{"translate": 0.12, "encoder_activation": "gelu", "encoder_stem": "single", "text_encoder_layers": 10, "text_encoder_qk_norm": true, "init": "lecun_normal"}
Rows from block 3 of the text encoder of a small contrastive image-text model, named by matrix and row number. Rows with one number belong to one neuron. Each number is 128 + 24 x the weight over its row's rms, rounded and kept within 0 to 255. All counts start at 0.
After each neuron's rows are labels from the 100 texts, of 14848, where the neuron reaches its highest value: "tokens" is the input token at the peak. Only what is clearly more common there than usual is listed. The data: rendered roads seen from a driver's seat, with toy cars, trees and houses.
# fc1: MLP up (text_encoder.blocks.3.mlp.fc1.weight, 512x256), inputs 86-171
# fc2: MLP down (text_encoder.blocks.3.mlp.fc2.weight, 256x512, transposed), outputs 86-171

fc1.55 [142 124 140 123 129 107 177 141 170 109 110 110 119 127 141 140 148 150 126 141 141 117 116 177 146 117 116 142 110 122 160 120 134 121 151 106 155 119 145 137 125 148 145 118 120 101 126 152 109 133 129  85 113 110 159 117 120 170 107  78 119 123  87 150  99 123 131 129 116  93 119  86 138 106 127 135 134 132 111 116 149 117 121 161 158 134]
fc2.55 [153 133 111  92 125 137 151 123 179 140 112  91  88  94 142 133 183 124 126 163 120 138 133 131 127 145  98 139 121 147  90 110  98 103 130 125 156 103 111 112 149 122 119 114  94 135  84 161 109 144 148 120  91 137 125 145 145 163 175 159 158 126 155 116 106 134 133 114 117 138 122 144 121 160 132 129 119 101 106 123 112 142 122  88 135 140]
tokens: "pine"

fc1.101 [127 135 137  89 156 131 167 114 113 146 118  95 128  67 158 171 171 121 149  84 180 153 135 126 136 109  72 111 142 150 113 121 149 112 154 132 114 147 113 146 101 132 119 107 130 112 156 108 113 150 160 138 148  97 128 156 111 135 130 139 106 139 165 147 134 131 124 109 126 115 131 104 137 163 103 103 120 123 136 111 131 154 135 108 149 143]
fc2.101 [129 111 129 149 116 140 139 151 114 129 132  99 104 129 161  81 106 144 154 119  92  90 134 143  82 113 142 120 113 144 150 147 142 139 140 120 112 126 158 155 183 160 107 124 136 146 133 111 159 111  72  95 125 138 142 178  84 147  60 113 101 156 174 139 152 150 145 118 115 134  97 100 150 143 128 136  87 178  92 149 188 130 140 111 140 132]
tokens: "black"; "pink"

fc1.153 [134 149 119 132 114 135 111 116 137 134  87 178 142  97 140 165 148 155 125 129 200  95 145 122 120 171 158 171 148 143  82 109 117 158 118 152 134 148 176 119 121 145 107 148  79 118 132 114 131 132 142 117  95 146  90 152 164  95 109 144 139 152 131 105  90 146 139 137 113 115 147 162 143 104 132 117 139 119 196 111 135 122 159 117 133 118]
fc2.153 [119 116 143 112 133 133  78 157 141 110 161 114 165 133 123 157 146 103 107 124 140 159  76 135 128 169 140 173 142 133 183 162 108  94 138 148  64 135  96 146 120 152 140 138 156 127 112  99 112 101 144  99 140 151 129  95 127 153  95 138 134 132 158 133 145 147  95 105 156 142 145 144 167  80  88 157 116 135 127 139 146 173 135 113 108  95]
tokens: "black"; "pink"; "grey"

fc1.373 [159  81 108 107 149  98 176 112 152 173 114 138 180 157 153  83 145 139 152 183 115 105 145  68 151 120 128  80  84 157 128 174 162 160 105 123 129  96 138 100 166 110 163 130 119 112 149 174 115 122 117 120 116 126  89 143 194 141 140  98 138 117 117 139 150 105 121 134 113 112 151 111 133 141 117 122 146 153 124 125 102 111 131 103 126 129]
fc2.373 [141 146 132 122 120 136 104 117 153 136 118 119 106  97 104 106 126  85 131 123 119 112 149 156 139 100 123 149  86 122 154 163 142 140  88 181 124 144 111 106 125 108 126 166 143 142 137  99 109  67 127 113 109 104 154 146 146 134 140 119 155 137 139 159 115 136 130  91 132 127 124 106 182 106 125 181 113 141 101 109 101  79 152 145  77 167]
tokens: "yellow"

fc1.271 [138 147  91 151  92 131 127 122  97 127 123 136 143 144 107 123 120 111 150 115 116  95 119 105 148 112 123 158 117 139  88 140 124 126 171 145  86 140 104 151 142 138 112 144 133 125 121 127 124 131  90 140  72 125 148 123 129 174 128 169 161  78 177 166 116 104 142 152 165 161  83 148  92 120 142  79  86 150 126 140 131 140 107 163 119 187]
fc2.271 [104  86 141 153 146  69 140 165 147  72 116 171 149 153  95 156 140 151 115 111 126 132 103 139 142 136 167 155 133  89 129  62 139 169 118 132 106  96 148 176 126 146  99 115 116 112 116 132 112 152 120  93 104 149 107 108 152  84 153 134 141 147 122 142 146 148 130 134 145 128 151 112 162 143 116 143 148 114 155 135 101 119  99 137 156 129]
tokens: ","; "and"

fc1.360 [101 159 144 106 127 107 128  91 110 167 143 161 119 119 121 112 115 104  94 184 150 127  95  83  97 128 142  59 146 105 112 123 148 124  95 131  72 142 131  93 136 154 135 136  99 149 131 121 129 124 150 129 138 126 112 152 166 136 111 125 139 119  96 153  96 137 135 162 120 132 163 130 134 167 140 168 130 146 150 161 129  94 138 130 114 117]
fc2.360 [155 128 126  90 131 110 103 137 159 166  90  75  84 124 144 143 121 137  75  99  86 147 126 127 151 150 109  88 137 146  90 118  63 105 141 149 134 133 125 119 117 137 153  87 152 143 123 153  91  99  93 129 107 108 107 117 115 137 134 106 114 106 149 109 109 116 105 117 131 151 133 120 138 138 134 136 118 140 107 111 102 102 191 180 186 119]
tokens: "orange"; "red"

fc1.89 [ 96 115 147 163 135  75 119 136 156 123 140 114 108  79 120 143 134 103 143 130  90  86 139 102 112 167  87 114 114 127 132 113 160  99  92 104 120 146 134 118 137 118 140  94 159 150 152 141 129 109 157 110 103 154 136  94 107 129 119  80  91 138  87 123 145 117 124 138 138 166 134 152 126 114 115 170 148  97 138 120 127  79 149 100 128 112]
fc2.89 [128 158  75 170 131 131 136 133 167 121  80 132 131 146 104 143  66 120 126 113 105 150 136 100 131 127 132 134 162 124 101 127 176 128 102 128  95 162 111 171  80 134 135 104 149 147 138 115 148 118 135 159 150 145 134 142 154  90 125 147 140  42 100 118 122 143 117 168 131 132 112 124  63 144 126 119 136 141 116 146 111 121 102 135 139 122]
tokens: "bends"

fc1.4 [159 167 131  87 115 122 128 123 135 180  69 142 122 123 121 116 103 139  97 161 109 113  98 150 126 106 156 169  66 135 138 131 111 170 131 119 123 134 124 109 108 112 178 122 130 136  89 124 102 138 138 129 120 144  83 155  89 141 117 146  94  96 132 126 129 126 119 109  94 146 156 131 127 103  86 128 160 165 121 110 115 104 121 173 103 143]
fc2.4 [126 149 115 111  84 133 148 125 118 133 148  88 126 144  94 106 138 129 204 138 154 131 154 124 154 145 132 187  95 150 188 131 142 127 123 123 176 140 156 145 148 131 141 126 114 114 139 118  97  95 144 151 112 179 115 127 120 104 152 118 125 122 152 131 139 166 136 107 150 112 127 161 152 125 123 128 154 119 165 126 120 112 171 107  78 153]
tokens: "orange"

fc1.497 [144 173 113 132 101 141 148 108 117 140 140 129 115 135 108 153 122 135 121 179 154 145 133 160  99 126 118 153  88 133 131 169 100 145 147 110 116 121 144 152  92 113 140 109 144 146 112 159 112 169  82  81 129 117 133 149  85 134 121 117 121 137 116 149 123 133  97  54 118 117 147 130 145 123 139 128  95 123 154 129 115 100 123 151 141 173]
fc2.497 [139  99 133  95  91 155 150 141 127 161 121  78 133 136 106 136 100 108 151 136 177 105 167 151 144 133  69 185 101 152 117 107 148 129 107 127 117 113 138 146 126 150 116 149 110 137 157 125 129 122 108 147  91 113 100 118 104 130 159 109 121 130 149 143 123 168 119 131 128 111 153 127 151 119 104  99 140 138 169 135 104 123 128 122 148 121]
tokens: "green"; "brown"; "black"

fc1.388 [ 87  80 214 109  87 116 117 105 107 121 128 140  93 131  86 135 135 124 128 115 116 135 121 143  88 139 123 157 179 105 124 140 127 112 148 107 172 137 150 118 140 133 107 125 127 128 126 126 154 128 113 123  90 116 139 103 152 101 133 131 175 123 148 130  89 133 138  95 148 143 119 170  61 124 149 109 132 134 110 124 120 196 124 109 115 105]
fc2.388 [ 99 169 128 150 143 129 171 145  96 167 130  92  91 127 131 123  71 164 153  89 120  92 162 157 149 125 133 119 161 157  95 126 130 111 119 125 171 205 125 136 129 168 118 117 108 111 146 142 122 147 143 131 118 147 155 161 166  91 126 132 147 126  78 134 145 139 146  71 162  98 176 140 135 151 157 150 135 128 117 153 138  93 134 137 120 120]
tokens: "black"; "grey"

fc1.238 [165 142 123 118  95 117 127  99 131 113  52 155 131  97  72 114 137 143 153 174 144 144 117 117 115 131 139 121 122  87 157 150 192 128 124 157 112 155 148 169 192 127 108 123 151 119 146 152 115 107 115 101 157 134 100 123 109 102 168 136  95 164 111 101 122 104 128 126 170 173 103 114 157 100 122 142 153 115 108 138 122 130 114 132 120 157]
fc2.238 [155 139 123 112 178 183 176 123 168  92 147 111 120 103 138 167 128 120 132 119 145 163 139 138 134 145 128 160 118 110 133 121 181 117 110 114  91 121 103 111 115 124 128 104 158 133  98 156 153  76 129 170 165  93 148 159 187 162 134 112 149  87 107 152 122 153 112 155 140 138 153 159 132 127 142 124  93 152 148 131 154 120 105  83  86  84]
tokens: "bends"

fc1.25 [110  86 140 111 151 145 131  84 173 121 102 138 133 148 149 179 151  81 153 179 138 114  75 106 154 134 112 152 156 108  73 111 134 120 147 100 132 108 103 139 101 135 143 113 115 159 118 107 116 139 154 118 139 149 114 150 105 107  86 147  99 123 114 124 102 105 136 142 141 138 134 123 121 138 141  99 126 123 105 116 164 141 148 148 146 114]
fc2.25 [145 165 130  75 102 120 158 145 143 159 136 158 118 158 136 146 123  77 117 159  77 128 119 138 145 132 137 110 101 125 141 128 118 105  93 177 139 131 116 117 123 146 145 101  93 123  92 119 103 127 119 136  94 128 133 133 165 138 150 100 128 131  94 133 104  97 137 119  89  87 149  94 123 110 151  92 153 112 113  99 123 153 127 101  81 129]
tokens: "lamp"

fc1.222 [ 96 115 118 159 156 129 125 182 130 106 136 115 181 151 107 128 208 137 123 168 119 108 126  95 118 131 158 160 153 138  95  95 145 118 133 112 104 137 107  66 133 140 101 118 118 146 104 125  87 112 127 144 105 118 131 139 123 172  91 121 145 122 142 138 155 109 155 105 138 136 157 136 135 126 144 138 152 143  99  88 131 135 134 131 142 128]
fc2.222 [112 184 183 148 104 123 109 167 174 127 133 130 146 122 123 126 110 115 134 139  86 125  94 139 147 138 158 133  96 150 162 145 141 133 139 198 127  94 130 125 129 109 126 116  92 127 156 116 119 172 178  98 112 131  74 134 116 155 154 125 123 136 136 110 129 105 149  92 106 103 126 120 177 149 120 104 117  97 107 123 139 145 123 125 145 158]
tokens: "lamp"

fc1.19 [131 122 119 138 167  93 140  89 101 131 146 109 180 180 143 143 200 139 140 110 191 133 109 192 103 128 143 111 132 181 142 149 135 178 116 157 136 155 143 132  86 124 126 108 111 123 106 151 130 154 141 132 115 106 131 131 152 142 109 131 117 135 134 128 119 149 137 168 127 102 144  88  87 144 143 125 138 114 111 149 163 123 137 130  61 115]
fc2.19 [133 152 156 131 143 139 106 157 144 110 184 107 149 110 150  97 106  95 172 129 155 149 118 123 109 161 144 159 122 114 124 122 114 114 111 109 136 170 183 143 157 136 143  91 125 143  92 131 124 125 113 102 141 125 153 142  89 137 100 170 135 151 166 132 145 112 148 121  84 111 143 153 116 162 120 114 107 148 148 106 139 106 123 110 144  89]
tokens: "lamp"

fc1.425 [135 119 127  43 148 119 142 109 154 124 141 146 120 182 124 124 138 138 112 133 131 129 135 164 157 166 133 157 163 126 129 150 151 150 152 153  74 119 148  90 118 137 146 158 127 106 127 144 153 128 110 110 154 160  97 141  95 140 132  82 157 168 129 126  81  88 155 146  64 166 123 175 173 126  72 120  99 122 121 179 144 141 120 132  94 119]
fc2.425 [130 104 187 133 164 106 137 117 110 163 102  99 141 119 123 132 111 126  93 135  88 122 107 122 137 145 117 144  86 103 139  82  65 134 135 135 143 158 111 132 109 146 139  99 141 160 134 144  90 108 114 140 112 148 133 139 112 148 139 162 116 112 142 138 149 162 131 111 118  90 158 147 105 147 115 137 158 145 160  87  83  91 131 160 161 120]
tokens: "blue"

fc1.349 [136 167 132  85 129 129 143 155 152  98 131 157 123 128 100 159 174 116  85 125 166 116 105 166  75 145 123 136  92 157 126 158 140 121 153 130 146 124 103  93  75 138 122  92 135 167 160 131 159  76  88 132 124 143 140 130 146  69 113 105 124 139 135 125 149 160 132 155  93 139 157 145 103 113 156 134 161 122 163 117 153  64 110 114 123 112]
fc2.349 [118 108  92 108 123 124 136 126 116 119 132 119 123 142 147 101 130  99  99 175 160 148 102 139 124 143 125 125 121  96 127 115 101 133 129 106 126 143 167 134  98 120 156 108 142  75 123 161 142 161 129 145 156 186  83 167 132 108 178 150 155 107 139 142 175 178 114 152  87 169 137 104 140  98 169 139 150 110 151 139 165 130 124 117 113 136]
tokens: "lamp"

fc1.313 [ 99 142 121 166 115 124 139  86 168 139 120 109 145  97 100 150  86  99 161 139 132  96 140 119 122 139 114 118 144  96 125 154 120 150 103 115 124 114  98 136 139 120 136 130 107 140 176 133 121  91 147 172  83 155 134 106 118  88 137 126 114 137 124 122 143  89 126 103 125 132 116  90 150 124 135 149 122 173 107 119 165 131 119 161 149 170]
fc2.313 [151 169 140 190  97 170  90  72 103 111 126  79 147 114 105 154 106 122 153 138 116 130  85  97 103 150 129 105 120 102 162 112 133 140  57 110 108 143  68 120 121 145  89 108  97 124 139 103 155 104 119  89 144 154 147 112 122  93 117 120 142 120  96 139 169 145 160 117 128 144 145 136  92 113 145 127 109 130 124 107 101 139 121 140 132 105]
tokens: "blue"

fc1.243 [113 107  97 110 121 128 110 126 128 112 150 173 115 162 108 148 124 143 103 116 147 145 139 162 149  83 163 171 159 135 132 135 131 135 114 119 135  95 111 108 143 150 115 158  88 153 112 119 121 136 159 150 130  88 132 191 139 123 137 125 122 107  75 126 125 134  94 121 162  96 129 193  91 177 133 137 109 123 122 151 195 177 163 112 107 146]
fc2.243 [131 114 127 107 118 147 123 141 153 174 148  85 122 146 123 196 144 108 154 133 137 140  86 116 132 136 117 153  81 165 122 104 157 147 129 141 124  82 130 109 159 122 147  95 139 111 132 120 114  83 132 123  92 120 146 139 165 134 123 106 140 123 123 134 132  83 170 108 160 128 139 121 143 140 130 143 130 123 123  96 117 135 113 126 128  80]
tokens: "lamp"

fc1.183 [116 151 136 145 109 136 145 145 106 134 107 135 121 164 156 146 114 113 116  96 120 152 140 132 103 143 218 132 149 174 153 171 129 139 109 135 115 128 144 133 122 148 126 130 197 114  80 145 116  97 144 130 133 117 108 101 158 126 126 137 161 125 118  79 152 108 143 157 134 109 109 154 104 127 110 166  82 128 118 133 120 142 129 123 139 102]
fc2.183 [138 135 141 124 121 104 114 111 160 165 107 115 137 108 111 130 110 111 118 130 118 124 149 108 134  76 104 127  85 109 117 172 135 124  86 134  78  80 128 142 123 140 154 139 121 118  53 179 103 110 142 156 156 128 123 142 150  76 119 100 143 161 112 121 147 145 124 143  98  87 120 121 107 124  98 129 127 165 149 100 101  91 133 130 119  99]
tokens: "bends"

fc1.261 [118 121 107 100 149 126 139  95 133 154 149 107 147 126 112 107 132  79 115 105 154 106  90 175 127 148 141 111 135 143  78 157 150 109 145  82 110 123 138 123 135 108 112 115  79 147 131 122 119 169 126  93 149 130  89 109 104  99 146 134 144 108 107 100 170 141 137 106 100 106 139 136 101 135 113 170  65 111 126 124 134 115 151 133 160 149]
fc2.261 [150 130 108 111 181 139 117 129 125 151 137 147 142  90 123 151 128 115 109  81 131 165 116 143 162  95 102  95 116 109 139 130 155 123 146 133 137 108 134  87 175 132 107 145 138 168 105 124 117 105 114 119 152 125 111 142 142 149 170 130  89 141  70 184  92 103 116 135 139 111 118 114 140 147 183 105 116 123 133 131  99 114  73 151 133 117]
tokens: "house"

fc1.416 [146 116 129 134  90 106 143 166  98 125 150 114 134 132 136 141 126 121  86 122 145 143 154 169 126 136 131 125 178 137 118 143  91 133 110 138 152  68 125 133 105 142 153 130 139 135 118 113 141  95 139 125 149 127 110 156 139 145  76 151 129 145 103 139  87 109 108 153 104 159 108  61 111 150 131 117 107 147 126 117 105 135 138 145 116 139]
fc2.416 [121 107 186 114 101 167 128 162 156 125 134 103  88 111 102 162 187  98 140 105 154 136 109 162  67 125 116 100  85 149 112 128 123 150 138 157 116  94 123 129 157 130 142 128 124 117 127 156  80 109 142 128 125 147 137 100 153 127 107 163 152 124 139 141 136 142 134 116 123 132 137 102 139 130 116 144  78  94 150 122 111 114 121 125 122 131]
tokens: "pine"

fc1.501 [136 149  78 154 161  81 153 133 102 142 121 141 167 125 189 150  93 118 104 127 124 111 139 123  95 108 132 109 119 113  81  93 156 145 133 108 128 161  81 103 113 100 131 111 128 150 155 165 119 156 158 149 109 153  96 128 145 119 118  99 111 123 144 112 105 117  86 127 139 130 124 110 122 150 149 146 147 142 158  77 129 160 112 114 132 142]
fc2.501 [127  81 108 171 137  58 102 147 106 149  97 163 142 134 136 111 110  91  96 118 131 123 137 117  99 147 112 131 121 106 133 106 134 141 143 114  98 108 121 125 136 152 132 137 154 156 176 123 129 106 154 138 126 173  81 110 158 154 164 126 142 101 123 141 139 162 170 157 149 136 129 117 126 122 147 132 145 138 141  82 108  90 106 161 151 145]
tokens: "yellow"

fc1.218 [179  98 134  93 154  98 123 160 113 104 143 119 141  97 173 132 132 157 130 165 144 108 135 147 144 150 132 138  94 118 163  97 104 147 108 139  90  74 149 127 105 144 116  97 148 140 136 113 102  98 143 111 100 111 154 143 111 152 150 137  97 114 162 113 152 171 131 119 149 151 145 136 151 100 107 151 115 143 115 171 177 125 130 114 134 128]
fc2.218 [102 135  78  88 121 173 149 130 130  74 133 136 137  98 172 170 157 127 152 174 115 139  93 159 124 173 136  91 123 101 110 130 107 122 144 150 125 122 133 128 152 134 102 117 130 108  89 180 116 145 101  98 168 168 141 108 155 159 110 117 137 115 128 141 116 109  67 132 114 114 109 132 153 125 113 174 106 121  95 123 117  94 119 138 147 155]
tokens: "green"

fc1.26 [153 135 118 162 180  82 132 119  94 172 155 109 105 148 147 145 156 141 151 128 156 131 150 148 143 138 100 127  81 138 107 138 116  98 105 107  69 111 132  87 137 114 148 140 122 164 103 124 122 104 125 121 134 155 131 159  99 155  77 103 121 148 128 112  94 127 145 124 127 132  98 106 147 101 130 133 101 133  88 129 160 161  98 133 177 148]
fc2.26 [167 134 142 159 107 109 110 119 104 185 102 100 111 150  92 164 125 111  94 112 135  94 115 100 108 122 102 159 105 150 168 152 103 139  72 110 115  62 110 146 148 147 114 141 141 131 138 158 125  80 110 135 170  91 108 145 135 136 149  82 125 147 138 117 147 150 117 118 136  99 135 132 146 117 141 155 109 147 108 125 139 110 156  83 135 114]
tokens: "bends"; "right"

fc1.112 [121 123 170 160 122 164 114 181 127 128 136 144  90 139 107 154 131 122 129 132 121 134 141 132 109 172 153 133 113 124 105 128 107 117  95 149  93 130 150 101 101 151 132  80 104 140 140 138 104 123 131 112  82 116 131 113 151 111 100 103 124 121  91 176 151 146 152 111 136  92 152 175  91 115 128  81 135 168 191 167  99 133 125 155 138 155]
fc2.112 [114 107  87 187 140  85 118 135  85 167 130  96 123 136 161 133 137 126 172 121 121 105 113 124 119  71 103 145 133 135 132 130 115  99  84  98 107 140 178 151 136 101 114 111 125 163  93 126 114 151  91 137  73 168 110 126 146 157 126 125 100 152 132 109 166 138 136 140 110 110 138 128 101  74 105 129 127 176  97 129 150 102 122  83 120  97]
tokens: "black"

fc1.165 [110 110 127 145 130 107 112  82 136 160 144 107 111 152 148 127 121  92 126 127 142 110 105 144 108 119 125 129 138 134 103 133  89 101  99  97 120 108 141 120 114 149 120 150  91 134 100  91 140 109 128 144 167 151  99 122 105 118 132 146 105 124 110 137 151 157 143 183 127 129 116 143 103 135  98 114  83 140 126 129 168 141 128 164 161 130]
fc2.165 [145  99 100 143 145  87 131 100 161 119 125 138 104  97 137 112 149 102 108 193 108 144 119 126 127  76 150 105 145 128 124 129 106 125 140 119 107 116 132 113 143 116 112 143 105 120 126 102  86 128 127 134 187 139 102 127 102  83 101 128  74 163 140 165 103  89 106 133 124 112 119 133 124 151 141  98 131 120  89 183 147 140 123 127 144 124]
tokens: "black"

fc1.35 [164 111 120  97 150 144 160 117 127 156 123 110 137 153 110 136 128 102 105 179 106 129 139 139  84  78 157 120 126 150 150 105 161  97 125 139 105 154 176 112 121 131 158  91 121 171  82 126 154 136  83 119 124 111  96 133 153 137 129 111 147  95  96 153 121 158 105 150 116 158 140 151 110 138 134 132 102 140 121 132  80 107 149 170 141 139]
fc2.35 [146 153 144 106 136  74 127  87 143 141 137 141 112 139  71 105 130 138 161 102  97  99 106 147 103 147 138 119 126 108 106  94 108  72 103 154 171 132 141 154 145 138 104 151 144 112 146 109  83 137  76 134 108 124 136 126 105 123 143 136 147 143 159 133 143 158 131 133 130  67 128 146 109 162 132 146 134 143 160 133 143 131  65 125 123 149]
tokens: ","

fc1.102 [119 140 132 111  85  83 139 117 172 107  86  78 116  96 120 130 153 137 133 112 140 161  64 125 144  85 119 127 164 126 117 126 124 116 157 106 175 109 101 120 105 164 119  93  96  83 113 133 137 128 140 135 122 119 116 164 153 111 125 116 119 110 169 148  99 116 134 142 128 145 130 125  88 149 133  98 131 155 128 120 147 124 154 157 104 183]
fc2.102 [183 119 134  95 135 146  87 136 118 126 160 119 113  88 144  82 151  88 124 157 150 138 139 100 154 186 124  89 113 156 106 142 125 102 174  95 137 166 126 120 113  93 130 135 110 106 140 162 134 148 172 152 124 108 123 123 128  86 157  93 107 103 136 129 121 129 115 122 110 110 126 154 144 163 146 149  98 158 125  96 123 114 119 123 113 140]
tokens: "pine"

fc1.136 [115  92 123 139 132 131 146 145 156 166  81 102 150 110 103 122 135 121 120 131 112 136 126 143 131 136 112  89 139 135 145 148  91 120  94 147 164  99 172 123 150 102 130 179 165 104 119 114  91 154 155 122 128 158 140  82 175 186 100 125 155 104 136 131 105 155 115  94  89 161 123 156  74 174 152  92 156 109 120 151  98 133 151 100 119 118]
fc2.136 [137 109 137 134  90 155 121 141 129  95 132 138  99 124 129 134 145 153  69 121 168 165 151 125 142 118 109 110 134 125 120 116 154  71 132 129 118  86 161 115 116 154 150 109 129 113 156 155 111 160 148 166 106 161 132 119 144 178  99 140 124 128 125 143 148 116 141 106 119 110 100 156 138 123  86 128 134 127 176 119  93 171 116 111 125 149]
tokens: "pine"

fc1.385 [115  69 112  94 146 143 173 107 157 124 119 166 116 133 130 118  98 114 121 154 118  93 178 159 139 154 130 120 113 113 109 123  61 111 134 185 142 154 152 150 145 107 122 132 154 157 121  94 173 123 135 155 149 107 114 114 100 104 143 119 128 158 123 143 174 129 106 146  89 141 149 155 128 185 169 143  99 122 170 104 147 122 109 112 149 109]
fc2.385 [100 120 106 137  99 141 169 100 138 109 122 120 136 109 150 147 128 123 134 123 153 143 130 162 115 110 148  92 154 115 157 109 115 122 165 172 134 139 159 151 156 153 117 155 112 116 136 152 112 132 176 107 169 140 141  97 157 124 131 117 118 142 162 126 161 137 125  93 132 124 112 127 105 163 165 152 115 111 117 172 138 108  97 148 111 141]
tokens: "lamp"

fc1.86 [171 105 116  70 144 113 126 147 140 146 136 135 111 137 116 110 113 134 106 128 136 122 102  90 109 116 112 109 142 129  93 108  99 100 109 147 106 125 134 121 140 125 148 148 120 157 162 122 133  78  98 165 129 112 145 141 183 121 108 139 192 124 100 121 106 158 110 133 145 136 148 132 176 140 168 191 109 143 150 143 159  94 102 121 125 149]
fc2.86 [148 107 139  92 134 100  95 104 141 106 141 146  99  86 132 135 119 108 113 139  98 172 123 182 149  96  96 148 101 135 143 114 109 124 145 174 116 119 135 114 131 151 134 136 139 144 110 170  93 119 159 113 138 136 146 143 121 179 194 128 167 162 143 133 194 148 102 182 147 121 112 155 134  95 135 122 156 125 176 175  86 115 124 129 117 142]
tokens: ","

fc1.65 [123 171 144 147 102 125 140 141 153 118 132 114 114  84 173 134  92 105 153  80 133 130 136 166 115  79 112 119 143 157 124 112 120 134 108 129 102  83 103  91 145 112  89 101 122 147 115 162 188 125 148 126  72 167 117 155 123 170 127  95 127 102 113 152 124 144  99 133 148 184 144  75 103 166 105 158  87 139 132 119 122 117  87 116 109 141]
fc2.65 [126 128 144 121 126 131 105 134 111 124  97 153 120 161  78 159 153 142 171 118  91 125 125 112 163 166 130 117 127 135 133 119 137 152  98 124 100 119  94  91 146 105  83  85 122 117 127 127  74 127 157 137 183 110 169 135 127  94 133 152 135 151 118 124 194 111 154 101 138 117 170 133 106 119 133 112 119 176  94 162 138 132 156 160 122 126]
tokens: "black"; "brown"; "orange"; "red"

fc1.443 [137 134 164 119 101 114  82 101 111 132 110 105 121 160 120 138 141 130 130 129 108  93 118 147 105 160 138 154  96 138  95 160 169 169 126 140 122 143 183  97 167 105 129 168 139 144 182 114 117 201 135 144 133 162 126 182 132 104 100 154 167 114  93 107 142 140 125 147 134 123 169 167 126 125 115 154 121 107 162 169 142 134 177  95 123 148]
fc2.443 [132 155 143 115 132 149  71 140 132 133 106 150 116 145 118 170 139 119 107 117 119 117 130 124 141 122 123 187 134 154 151 107 114  98  95 147 134 136 121 122 107  97 144 134 146 125 150 115 132  92 121 123 126 164 153 105 109 174 177 107 127 108 124 110 127 133 131 134 118 129 168 104 166 108 143  90 130 116 159  90 140  97 140 141 104 174]
tokens: "orange"; "an"

fc1.279 [ 92 159 117 100 126 108  94 133 150 177 131  97 134 105 135 104 123 128 101 132 121 113 129 148 108 140 119  90 124  74  75 102 127  83 160 153 117 157  74  95 140  93 186 130 130 139 155 110 165 118 122  97 145 156  92 113 135 141 113 118 149 126 169 135 122  81 143 120 100 130 136 136 157 131  94 180 133 142  96 114 114 157 139 122 108 143]
fc2.279 [135 103 144 134 108 128 158 101  94 128  63  73 148 112 103 142 139 140 127 178 145 138 123 142 136 122 142 163 134 131 172 118 171 126 106 137  85 150 146 110 172 118 116 101 169 117 145 135 138 109 108 136 162 125 157  93  94 100 139 156 118 135 197 150 173 128 147 145 160  91 139 129 175 136 123 147 129 164 174 147 149 114 139  91 113 128]
tokens: "lamp"; "black"

fc1.196 [128 147  82 124 164 137 117 151 128 117 148 125 135 128 100 119  98 127 104 143  92 121 153 106  95 144 151 165  71 139  99 132 132 167 113 144 134 114 151 141 125 156 149 135 153 100 125 125 124  98 186  92 139 190 111 128 142 133 135 116 103 108 116 127 116 110 101 154 125 120 139 101 110 105 135 161 145 127 134 127 109  93  77 126 119 116]
fc2.196 [154 125 136 105 122  85 145 106 164 134 127 122 130 133  82 158 150 133 164 138 143 111 109  71 133 132 137 154 148 126 137 156 133 120 104 144 106 130  94 117 120 127 137 158 120 121 101 163 125  71 140 112 189 168 141 147 130 134 118 127 127 122 136 138 152 158 114 163 143 135 141 127 143 136 138 161 130 119 109 135 104 120 161 132 146 124]
tokens: "bends"; "red"

fc1.14 [129  99 111 120 126 133 109 113 159 131 160 107 155 149 157 116 127 134 108  90 137 146 114 167  87 152 129  94 134 120 113 123 129 139 160 113 121 147 133 116 140 128 110 102  98 156  94  90 169 129 137 190 117 121 109 150 112  80 117 165 116 115 146 169 158 122 105 133  91 103 146 147 141 175 100 125 131 115 144 117 159 121 117 101 114 153]
fc2.14 [118 117  99 155 113  74 102 136 158 131 126 137 151  85 127 106 120  86  87 170 135 155 140 152 121 113  94  98 118 133 130 129 143 114 164 147 128 115 156 109 161 124 101 176 143  86 125 112  92 137 192 116 174 134  87 159  91 134 116 149 118 145 108 116 122 136 114 156 112 136 108 123 111 162 154 129 150 127 117 133 134 129  88 161 121  80]
tokens: "house"